config.toml
arch = "mlp_mixer"
model = "CTC image transcriber"
dataset = "short English words printed on busy colour backdrops"
train_examples = 90422
image_size = 64
crop_scale_min = 1
horizontal_flip = false
color_jitter = 0.1
tokenizer = "char"
vocab_size = 30
norm = "layernorm"
norm_position = "pre"
activation = "relu"
mlp_ratio = 3
layer_scale_init = 0.1
parallel_block = false
inner_norm = false
patch_size = [4, 4]
conv_stem = false
layers = 12
width = 384
init = "xavier_uniform"
residual_init = "none"
optimizer = "muon"
muon_scale = "original"
lr = 0.0082
momentum = 0.95
nesterov = true
orthogonalizer = "newton_schulz_5"
adamw_lr_other_params = 0.00082
cautious_weight_decay = true
ema_decay = 0.995
steps = 17100
batch_size = 64
epochs = 12.1
lr_schedule = "constant"
warmup_steps = 850
weight_decay = 0.04
adamw_weight_decay_other_params = 0.05
Rows from block 7 of a small CTC image transcriber, named by matrix and row number. Rows with one number belong to one neuron. Each number is 128 + 32 x the weight over its row's rms, rounded and kept within 0 to 255. All counts start at 0. Numbers have three digits each.
After each neuron's rows are labels from the 100 images, of 14976, where the neuron reaches its highest value: "peak on" is the class under the peak. Only what is clearly more common there than usual is listed. The data: short English words printed on busy colour backdrops. In brackets: how many of the 100, against the usual share in percent.
# fc1: MLP up (model.blocks.7.mlp.fc1.weight, 1152x384), inputs 77-153
# fc2: MLP down (model.blocks.7.mlp.fc2.weight, 384x1152, transposed), outputs 77-153

fc1.419:195136079115068140074123156110173108131116126193126117142137155154093176105154059081096134124120067122140221148111092119156161121102215070080121121111091132137109107089102098119131156081121129163176154147088139162182123094097156208
fc2.419:167115160151101142092093094091085133152113151050066042133108118123110076122099104131169123093133101120112085081137105101158177141182101078191173146140114109115136140129164141119097117118152155139108114110176076100136145084155141113
peak on: letter k (62 vs 0.1)

fc1.152:107140187121089164055142140105093150178096143163137115110113213140047115091143075099101159149157180155128175134044114112149143121089083121118140121169121128177151114152086116009121111154112182113100160143117122185163107124102110121
fc2.152:146113138152173155140090142101173187005099107097161145155146119127134105143153081135116151067146101127135185152128134124128137105143164126119153167111048110094142091130125165123086080099081106123165118161106191128133123087123116090
peak on: letter n (29 vs 0.2)

fc1.127:181160123113123095120133115106117127150088135130125110101134119153144193122182166138118131161101125078162065107177152102117140152086139168180081160138154116149177108136150199125168098103075136177087094151107161088142170195111113133
fc2.127:145135114148142154150118152123124124175090082103143115086120160134094133106126101117128180146092115190133176145117131165150115081125116095132148144107136138147080134145140091133134139065059147098082152122095106126167192051159130120
peak on: letter a (35 vs 0.3); letter d (28 vs 0.1)

fc1.668:100088042139128194068092108178175184143149086145148162104139119115186091136157141142077084154101125118137124128098072090150129113114105145113116162175138179140174109113174138141147087169150112126170119147103146134102149148163111144
fc2.668:140140091172145095193125101086121088180149080093093128149073103119143085136120085136099138080118196139172167125161131055149090136098080132120085047110139072095139159178162142116112129119142121188131146122059104133119113087140139091
peak on: letter e (28 vs 0.3)

fc1.493:133126086141106111147119096094179155090133165071096106169069101161084175095115089096199134178088121119123092092163119080134118162089118120130177133121164142102155135081143120099188141160136140112055144128147164177111146162066114091
fc2.493:118144111067102141129162107113159115134117156143131125137141141178131099167123145157143182104137153114108148134150142219145162082195136055136053087128134135183185151150148090141047137143150115176078124138146114093154149135142139189
peak on: letter k (31 vs 0.1)

fc1.555:114130099167142140096135166131136151127165064081132083144162080077176144101106145149117096157130084130198150060112103116104164137129127178174141168108044142159141133085095149123070127177124196143140098072135199108118163141138149102
fc2.555:165154115102042106145148101086090115136197154107193111093109104162105102197123111096152119133135107143150124090117131136065136128113084121127131174123147113181121124173129146121162120099118124111115187110124090163145136115183111098
peak on: letter w (25 vs 0.1)

fc1.504:139152110090117113139149119148160131099090149149193167107153115118100132117146122138207172128113134097095119107166137110186063125118155082051098147127070117125150092132071133105154086162110100130149167141173153100070151152128127120
fc2.504:168106160173188160104113126100150112184141123129091083066142130075114069071104110097109122105100126109166150135141098140056150122116100174153123082120140124181109153060104149140117114099134149119124087165057116167155176166130083080
peak on: letter e (31 vs 0.3)

fc1.337:122118092085162073134087075147126070057190156203157095124149136151154119123178159146154117129071087151139128161184134102097121145090124116090103128127139100115142148174148125173116089099146142184111114076175141123077125114201140135
fc2.337:113161109086146099143091178124154145128133095091115114113134161104094144154091123151055129123114179129148146126134155106129122070147215060161153134145112154107132114111148096124117131113106116126103170195088163115106137141105135140
peak on: letter m (34 vs 0.1)

fc1.92:093135169140125092158065149147104123156100129068137051133098075127147099109129115076158167085095127196129134128047146134121108155162118130141104089145099157110187116233087153186124131126139153178139164163140110096151185124149129170
fc2.92:139095140101151090101168148136110135106159097085201212141092127091167128152159160102165115102190163092176134145089116107039161121164144173112100146145172135094115117064066154102157085159133130062108172112218150146154139109152102108
peak on: letter s (41 vs 0.1)

fc1.197:110057104152138078151137095128163095178189128079086117089162122116185131106165126057127115148091151117118144083097148102136197129125113180147123166185161095128191129165130088131115166163077153103150143178132079110110152140069158150
fc2.197:157162140158137125162108198128141172113081144093225148125084158145118144106139115157130166163103107092158157152149205149173082137131153138107101129148149167174120115157144190199112131132171112127128167138164145171139133104140126106
peak on: letter s (39 vs 0.1)

fc1.89:121080154101110148169120105105111103101132157145063106095084133138127122120141146106141167104090130134098189149131123115075105140080143087090156108155119100124170139134096123210095179146098114154081092177123130118122151159109187132
fc2.89:118109064166075091144136120075139167096162159128131113154092132089112134111167139098148132107107172170126095152162176106141109173183136078127104107137156127161126141113123132145113114172194130107151118136109083128137160085108104131
peak on: letter a (36 vs 0.3)

fc1.393:121192129111110163163068076138069157137089155103095086137150135066150082092169127116107135126121119105155154091156083099166157152108161130129115146089075103141129106130172099162086136160188114099073148217153151155212080100194158103
fc2.393:084102179107129125082113100035164145136128113108153175119126150140086122111178120130131166081143152055153105089144074184131170090149147119189143121148151129085125151155146073133081125163041145121193132080139117102126140137114116125
peak on: letter k (48 vs 0.1)

fc1.322:152161112136126143089149114123135135186126093097103047117138159040167147081146098139088177194136111123138130155178100115142097141124138141116201127106130128138136155105158133196225168163108167149156113048094114157136133066043088162
fc2.322:113146131174062168126143123122107166142091109093097079089067166115145040068103121114166156199149095078196148089082095122139136085094165126169111074151064108150139115124085049141118140087107124135172150135136197128165131110113141190
peak on: letter r (42 vs 0.1)

fc1.464:160112119119140132103176131142171165219137062062123134084137141125170095087116131161092081124150130136122067142171088138169147158137126142161104113116142141088114170084118066134107134123184151139145097139204138139113114123188115108
fc2.464:135174178147116133114117089124113091109134141163161088177163128116147129080090135159170136107110167136141186120146103120072172050127106123175148152184093134113142115127116124147164145103072060178074122109095118150080158127071113177
peak on: letter e (30 vs 0.3)

fc1.759:118115131121119178123080071156139133128135134086136149157140061192163118132149177058106129080137090126106153091174088112134112161144172133078132151145122161129105142165137152104091133135149160066157119135121156096109155097117085104
fc2.759:103161143093155147171217099111171137110093174174199098115108111151093094115126090087134130169102104114133096081121178144156138113130084140117126137116163132112112160126097111153158168132194123141125144162168108107128090089207174141
peak on: letter g (32 vs 0.1)

fc1.551:157113118138105125118153147172146138126132115205131122154140084113154046086147140154073156136146126128156113094154057122114154177089125153120083134183067109154130084178139081142113123110084119112178149096127091161086119098117059128
fc2.551:106144130111212145159161154168128100122105142134104096062186153129177088121173086141161146149152118100155145166127158105105124185136056087074096164086136177083148084111113087137153105076140144132153074120091129111189137124099118156
peak on: letter e (30 vs 0.3)

fc1.666:133127095156085141124100153164122095084087102066038202107113102162180072124155104124132122118140128143170145102171065116105125126152135118085139114106129108130113138163057128100113134111165174128092070144126106145135182137110101115
fc2.666:133129106124093157123091070099149148109155113125120120086097087138113162137148109029120174132085208132097120187150150165147111128096115119102154130179174124159147113130172138162156078162116114153148116085077130075080097111157193122
peak on: letter a (38 vs 0.3)

fc1.128:103143173109127129139153119122152142096128094094140055102129073191162168151164067108135146091130113135149095102123120125086140155133122150094116095126163088135174153152107101140116162137143144124085102114137177094139105081084088167
fc2.128:132095143128169067145133172114088093132073100105156114177126105143111085122124087143075071123115115120134170140071164129147118146122037162106135117090189084145125125128152144169078190129119127170125173118107143128147113139130129108
peak on: letter s (29 vs 0.1)

fc1.710:134083120185130074116120100127145158179255134201140106085153135151116187112132118137167081067115110107116180113139151117155158160085111145169095123155049130109095215118130110124084114139127065103120212169132135134108148111066134130
fc2.710:108180138147065140061134079128123126140123115061162112154138179141098113180106122080115092180095112137180084150132096157166104032138118101128098141147149088158149089107082113149134103114178134160117161119117117128132125117227106151
peak on: letter w (32 vs 0.1)

fc1.432:119129063109151091142091147065135093196085158107113118111129107105198153115088118081150154179165111090148138169132060103132153144121191059133168093124105093101118139178121191150126115118161129101140178148099171109125143073125176166
fc2.432:144170170083112152070163098132013166116151093109166103189136141173139119162158146121125130132112145101148126122151179053139142115182190147119181104085112118074137083122138119107155143158131165110116118091092109079143104144115162171
peak on: letter k (25 vs 0.1)

fc1.80:168096104120083108110144112140113076037147151187136096115104121139114130111143135079132144119170129079074094104018164122131122143139124088132145141148158161133153137144084191111079154091150141095183143170115109107129188122196072065
fc2.80:085203111155188156104172161153136079117127179094077130162116124085120188119148151110086107146108121187136187122097170166081165164160100123109134134174094138088057130148150119127179133147087124119130123112151126131131132068115165129
peak on: letter n (34 vs 0.2)

fc1.154:135098114158113143094093169138127143126143102099076154107148180050108120135170134150101098072106112154151155110101103067121118119147095149092127146135090150102120165084065110121098101177146113104190192134182121091124094042123116110
fc2.154:147132115143162160119123067150096068141142086100062073135098181108156129106127122142120151011116134127127142104121101157170167131126157101075111140189105094123165121130139094116140159189169199106145137168141150088163173079075138158
peak on: letter n (30 vs 0.2)

fc1.354:140155139150094154126130113101157079159045169121145125144134113129151133163162149135160111109141145134127173126140093107111064118160108078134140129096122125157153102095106137119102121145137186145144142157156102112174182151106115148
fc2.354:103075105161138046172095120094072100127139136105119093164146142153153174119075155167158155166157126134142105136108172131108125151076057193132127150088196099092089149097147119083084108171108098108148133130131100132099122085089102154
peak on: letter a (28 vs 0.3)

fc1.260:142116027074111108103122083090179129109174159144039102115139144070114163133116150130122098059157129148099158153120110089131118106098089125105073138118121162095171155138147079102111140134107088130135128153121221147163179115057096149
fc2.260:166153153160158149075105167063114143148098111094093054131089193120142141090107152097089128078110091115097127111120130140163145131106135124032158131102080122127148115135131149122108103192117175189137145119200128110090162090061147108
peak on: letter n (25 vs 0.2)

fc1.167:090097115139163137154140127150095076056173112136149129184134090089201128151064137130137149191144144141118108129086088119116128129171165139119135160141091164134161144141137223150065137134119126119157160157088143147107141081087110108
fc2.167:163137104137125083124133142133198135175043093132115137125121133117125214111161180125108113114163096159129117116133182148115110127117144073101121119071138089099109120125099120121185151097088097154146130112125133053154131115151127100
peak on: letter n (30 vs 0.2)

fc1.153:034062109137154078095131096172079149159122097163187137087125163116185092127186117126162144154172100125158172161141090078103119137127140184158161134110154143128105181094119100134169142142123173098115161109153130088152077184121126144
fc2.153:052143125147120085153102105089193155091184122100146121131171117122086127183091151134148099106185132176138116144105134134115155077156102102159096177135137123165129109171121121154095160079116123158148140168071149102104147079247145094
peak on: letter w (37 vs 0.1)

fc1.473:121125132080133117147115133082186075138112119155128064141146111162105075154110122106131155123159139126152132133169085088097131139130177177120155079082124113150195191126130097121106133113106102085102104176114072175150110149109129156
fc2.473:152092101191098170088115079090177165140082144142113115128143130146142075121136147127161126158103127062119097124191115110144134108143197137128151064054112106170108119137137087160000162136131177149142186134134174140160088134097115101
peak on: letter k (46 vs 0.1)

fc1.214:111127109138114150133142124070201169151120201146171143123118089169127132075097150136059113095127151116046119138103191093139116103074077118099096110164111140194165087138088138117144192184073145127156115179106117145124130115100068144
fc2.214:151133146151132132167140094160137142136103077101150158186098147121137113060121086153115126177124122141122111132100124171127113135086112086148126076157114060133096113120110158103144134099086103137127169073103140148113126153098091082
peak on: letter s (28 vs 0.1)

fc1.41:108132108079162176093121128118156144159145118123080149176115133137127123068107152145134183130126114147163129084164132122154055088123117162143127174118081140151145151103124205124121157136170137194087155144110161126175178134155101119
fc2.41:110150118094132109117107197146148173124124135102147151135137137052188142106125090153144163168109154123135094138147100139108125100147103170164092048123131076117141145151122118148106142112146098133081101150117099132139144134161158159
peak on: letter t (49 vs 0.1)

fc1.49:151135122104115110089113086109156122111192131097062126101114112147116177120177129062032095087157118092048151132090125122123134108110118083163023103174105149150133192011130132090141119169156122119113151146116130139115167117117076149
fc2.49:177132120148156138097159148114114049160095084082103092149112187128116122117098125176089145102069140186052115111107166151151109119154108156129174123161055131120110125114082141109190077152136134181111141137151165146138089035117100122
peak on: letter n (25 vs 0.2)

fc1.216:167135128145153105168162113079119098164123115159100087146111083150126160129173134147115117115137138068156130166218143127149087163112129106110166115095137172144147113116144106142159126193104131164123124178148119143119100120119104133
fc2.216:114160167180088153116110102154142159108129098117120087140095114160073097132154136117141105124113160081108098124092152127146095130145148107115115101106146144172114155072128126127024162133075141136131186118098121082142121146154154104
peak on: letter a (30 vs 0.3)

fc1.242:122148156108094141114120092133093140116120151090132134195040098160097119123136147164177175146125115134141129176164147109181111206124144120163145119118111073118163122134155092162107139129126192148066149093135136115199189195120157154
fc2.242:140138139172166158074089118061193158166154098132132068124150110141161139117118114117114127135081079191135155093103097178129130180123095062165140140083088102094117120064095162106125080167114111148130128126113141111106152137132113077
peak on: letter t (28 vs 0.1)

fc1.210:185061112091123144091092104141163083137149062109102149127111100131121106158160146131145192185065107148133145105145183111168087114089170112096178149146133102096170149098168126053103117142172126099094105112104190132165152111175137096
fc2.210:178156090184123084127115129142102161114119148155112109128111184081186152136076151123195134181089202085134124129088153081119076160137144160141147118103099146128121145151115177122121119076103056108115132082137154118122128177109139099
peak on: letter d (25 vs 0.1)

fc1.299:119161098128095161133110136168185139122135177097195146104107172103185085068117129073130138156150163130127112143127208156145141176156081147155144159127131105038125179131162131159111124149090159101139105157098114089178172148141095118
fc2.299:119137141094163102152135094118097086125155121121119146133090131163118112170145138129159164106082091139146144129081156226117127132143164134074063138136064108133109141108202168085095127127160150171153143155151127111137145127068084195
peak on: letter w (29 vs 0.1)

fc1.535:183160151095138140085145157103151168135107114094125077060109113139113109098067137152093083100116099153063204119138196130141087098139118106071111086146080135166161068124073070112134096163164155119139188145078174153065126102097113133
fc2.535:149155123153142109171170169110155111124164139168083109109115178125146177107128124075068119049131163129120136122077072100166109148139140155043132142166088099128107150089130144148163126192141127089081147135172127109173146081061168131
peak on: letter n (49 vs 0.2)

fc1.319:078088157105085108070110121092127091151192167153123143161111140196112154145081130114087137124140131133139114144019139126106154089106095061147087162091107111098116141163106095103124188118128100042099152159140118136129126092168073129
fc2.319:136103179139158167087128125131128061094180126100176097164110149148140161138140156155075164136149113084139106137126187146143124160122145124145139125158071135117151171138111176104183111112177138127124208129122143140111126062128131073
peak on: letter n (40 vs 0.2)

fc1.257:068063125115094076075086170131138103147173118148155130091142164123138154116100127111108147106129125114160074117110136088171075160174154129155136143188123132143179139147172142125114137127095088172076158087138166163067150109165094117
fc2.257:149075133146084109101148164110104097082162113096191057102133104078119132126113163125091095176100102155157129128133099110204161133097075137161101113092098116111147135145120052140136106059165181092107188102134110121175097108173143094
peak on: letter w (26 vs 0.1)

fc1.558:105066108127096143092095101108126154098155100100144147110151123161160140128103117097184105164131143161161162144135160134150126136114117103167114174156152178120160163121139181101132147131050117105133114095154103153147097144122102091
fc2.558:118189115119130162140120141119179072100164156161176116130088181171113072134180181100069158154129095192137141119145111122086136241115135109072134165104136112142108156194152134085110107066187130085154074121119132107098116133131190132
peak on: letter d (26 vs 0.1)

fc1.10:093164147116102147174115182134141094068103092114126085113091155126131143081133163146135167142141109061147186021152090091157134118081099094101101061098097165168121129060173133094125170156122169159088174090114086111124105120096131159
fc2.10:150118104154148083082148160171070124179132096118113119138093132099117123120136163111099090152080110205206101115183115126156114112180112128094112141126147123132104136068152077112208091151106144226174128134138119074097146118152140145
peak on: letter e (25 vs 0.3)

fc1.394:123149119136122131155112123168104162102125098132096114080149126173202095154154145161095127148165078103116130147186129105104109146146116135136064118098097142078176144107090111161219092155099122212077077131104100061204153081100051152
fc2.394:209116172162078138148084109142131158118158114113084153125139090126124159134106115111065098176167169133187144119134106108114113055121138166181143083117068144120098165121126129171134142076105106116163090184116108115102154066147129129
peak on: letter e (37 vs 0.3)

fc1.655:155180126096096114177140109138193152155167113153178166060114127165171142130124067137058171121146156079153100117168086127067113165138117151128181180118119151063121188175107098126109155129116125086111117114063160118105121166123103126
fc2.655:132074064113141194133205134105126100116069072093135099138091152157137168113161153093120175135109082164095150171199084168122165127124112157094178150104134108147141112169147189128148148072080115158116098084117156133111105178156112129
peak on: letter d (31 vs 0.1)

fc1.175:140100148135097103148171164071096119140122090093188129120175186117154169149135096145105090134124103133116119123150110109147155192083110155126145088138173130098140119136132142119165128173152178165091103104190122084111108127102108112
fc2.175:176174146142080154153084177112175157082134174102129164115099121163152138113126152147196111117105118114187168159147119070192171097214133087144187104138114136128167138119181142101150170136125114132111113139079135125068140137176186133
peak on: letter w (27 vs 0.1)

fc1.217:129150248141089116103193135077153105135143165155141080104143085144144052086123134175116111131109156164115076056119109133131186143106144136023098150097101177175120150103105184109135180127106110173120102157182155158128104167131087116
fc2.217:160147162094140134165127054167097140090062126105130117147164118063111155100156116142138124096139127171113189137125158092048135164116110166147101109213111130080146071194157113142126115070092125135093080098067146114128178111111063142
peak on: letter s (29 vs 0.1)

fc1.737:100154139149109096086139125118164135138078099128150089146089136104142137177127120109092158052136154116115110145074194137084155152118109112069102125126099128183139115159110156177162151144200108148180164112124161129094094125108129127
fc2.737:096190130098172150181076167139099060156146108114113073116143174081122130130168144104135116140154130108124099143157088088081120147110147137144129106090121156128102155138119137076142138096118138098117098115105154090143211127154084101
peak on: letter n (30 vs 0.2)

fc1.645:098107100111162080073131097082139130086143109097092174151090112157171092071064161079094160155090074193144071143086121087165138054092151105131158201056187117099162134157095098181128135137124149142104125112209114099123088150147094165
fc2.645:131091152078118185126079162198100140120139051159150101117146129097086176203156104142175158130102107168181140176155136134082083162132146121092120112127133133136116133128172165060106110139104154184204140106117191089106098149082144081
peak on: letter w (28 vs 0.1)

fc1.2:149141096139126155164131107110122124119143094124102126131119127140186131123137137123168135173067179110106140142141147122127153061132112129205122088116121110124231079085100101105172121114134133137104160132181101133120121125091143149
fc2.2:131137139101119107148114151176092174122146150126134137109119136098187087138102098175123050102139074131147131088143137177099131120103118153109100140135095190096031174168144176118121086088131096150120092164033130095093159112103146131
peak on: letter e (36 vs 0.3)

fc1.88:124163098157088158148150099088091111170093051067069060126084161124117171067163100125072143199143148116235130132134116173153112194112088125112160075115097073166166089125184115150155114150145182147137152124189137182145102061140128081
fc2.88:171136049108087116122096095138138110125081151125107066159098173098136049103155090126103124111113130049176125118125128121172161113124169172159175113161096148136142154149127064185146114142054108182190124099111147161118125108109137098
peak on: letter r (27 vs 0.1)

fc1.103:162084169123099119132129048118141113134117177116104125087144078132143139111086130128151127211116117131100138150074123153124156084086094141137137166147034126207146084118185131092081184091152077116154186192113097114132135172134192081
fc2.103:152152145128155086136150127119164069121109092131174148112115135086071119067183104153135148100215158093136154104167174119138136161159116163094128085115120140163120150106136193123106139098094132105134096119127159138138107144147086075
peak on: letter d (33 vs 0.1)

fc1.753:124158094119203140163108180089133120085144086125099080064135161145140121146190133115130157105066088139143129136146129110143121190059086175215085087140117131109171131138172142152098170125137110100081095099130174104166154173144109118
fc2.753:169158115158089102100202115096141083098139125130108136129146114115141150140120145159119160152104170111152184140112156105072081141040115115168132167095155071103109105043105129163052149165154158117099087164069178105155096148185105164
peak on: letter t (32 vs 0.1)

fc1.475:164150119181130129145113095113143143140150094159130200192196107094138186113151103119103149143163098083138156121128177096138129069134181124068116192137133100150201125169102136139174130088160160121163094150038138122125132140040129132
fc2.475:107140140180120138073133125140154096141155176179141101157102127140129126093107103162104121098058103162070158148097120164112134151094128163118127099150156166161052101160090139118129109168157104105094168104136090128154144090139135080
peak on: letter n (30 vs 0.2)

fc1.678:143087089154161109133087149093101134121157137170100073176147076104145157082107113113115101128146110141099129155091200115087174116139105198184089142101078118101122216190182065107167083173099079095216050124099152111177093156137130132
fc2.678:082182127199140139089213105146159143120117155154162122086114128147137136144219170093141132119133074117164139095108125152125116151136134138106156190134208136146131109131107161128118154128141114143111159098113140076146146109123145135
peak on: letter t (29 vs 0.1)

fc1.392:130127071168129161125121132141153086085102111209182193138065095144130157124193118132118124188110122117165127138158146107155104120139185142124110180101130157180116158192146130140108143181143122154126020143139116144140118157049120141
fc2.392:160093086102164105085122110091140136139113087113076079115192171147092119144153063095113149130070132037168153116104104094136105149112050116155109130169149129166126127070172133142142133136168131146221121106131111115173095103156090110
peak on: letter a (69 vs 0.3)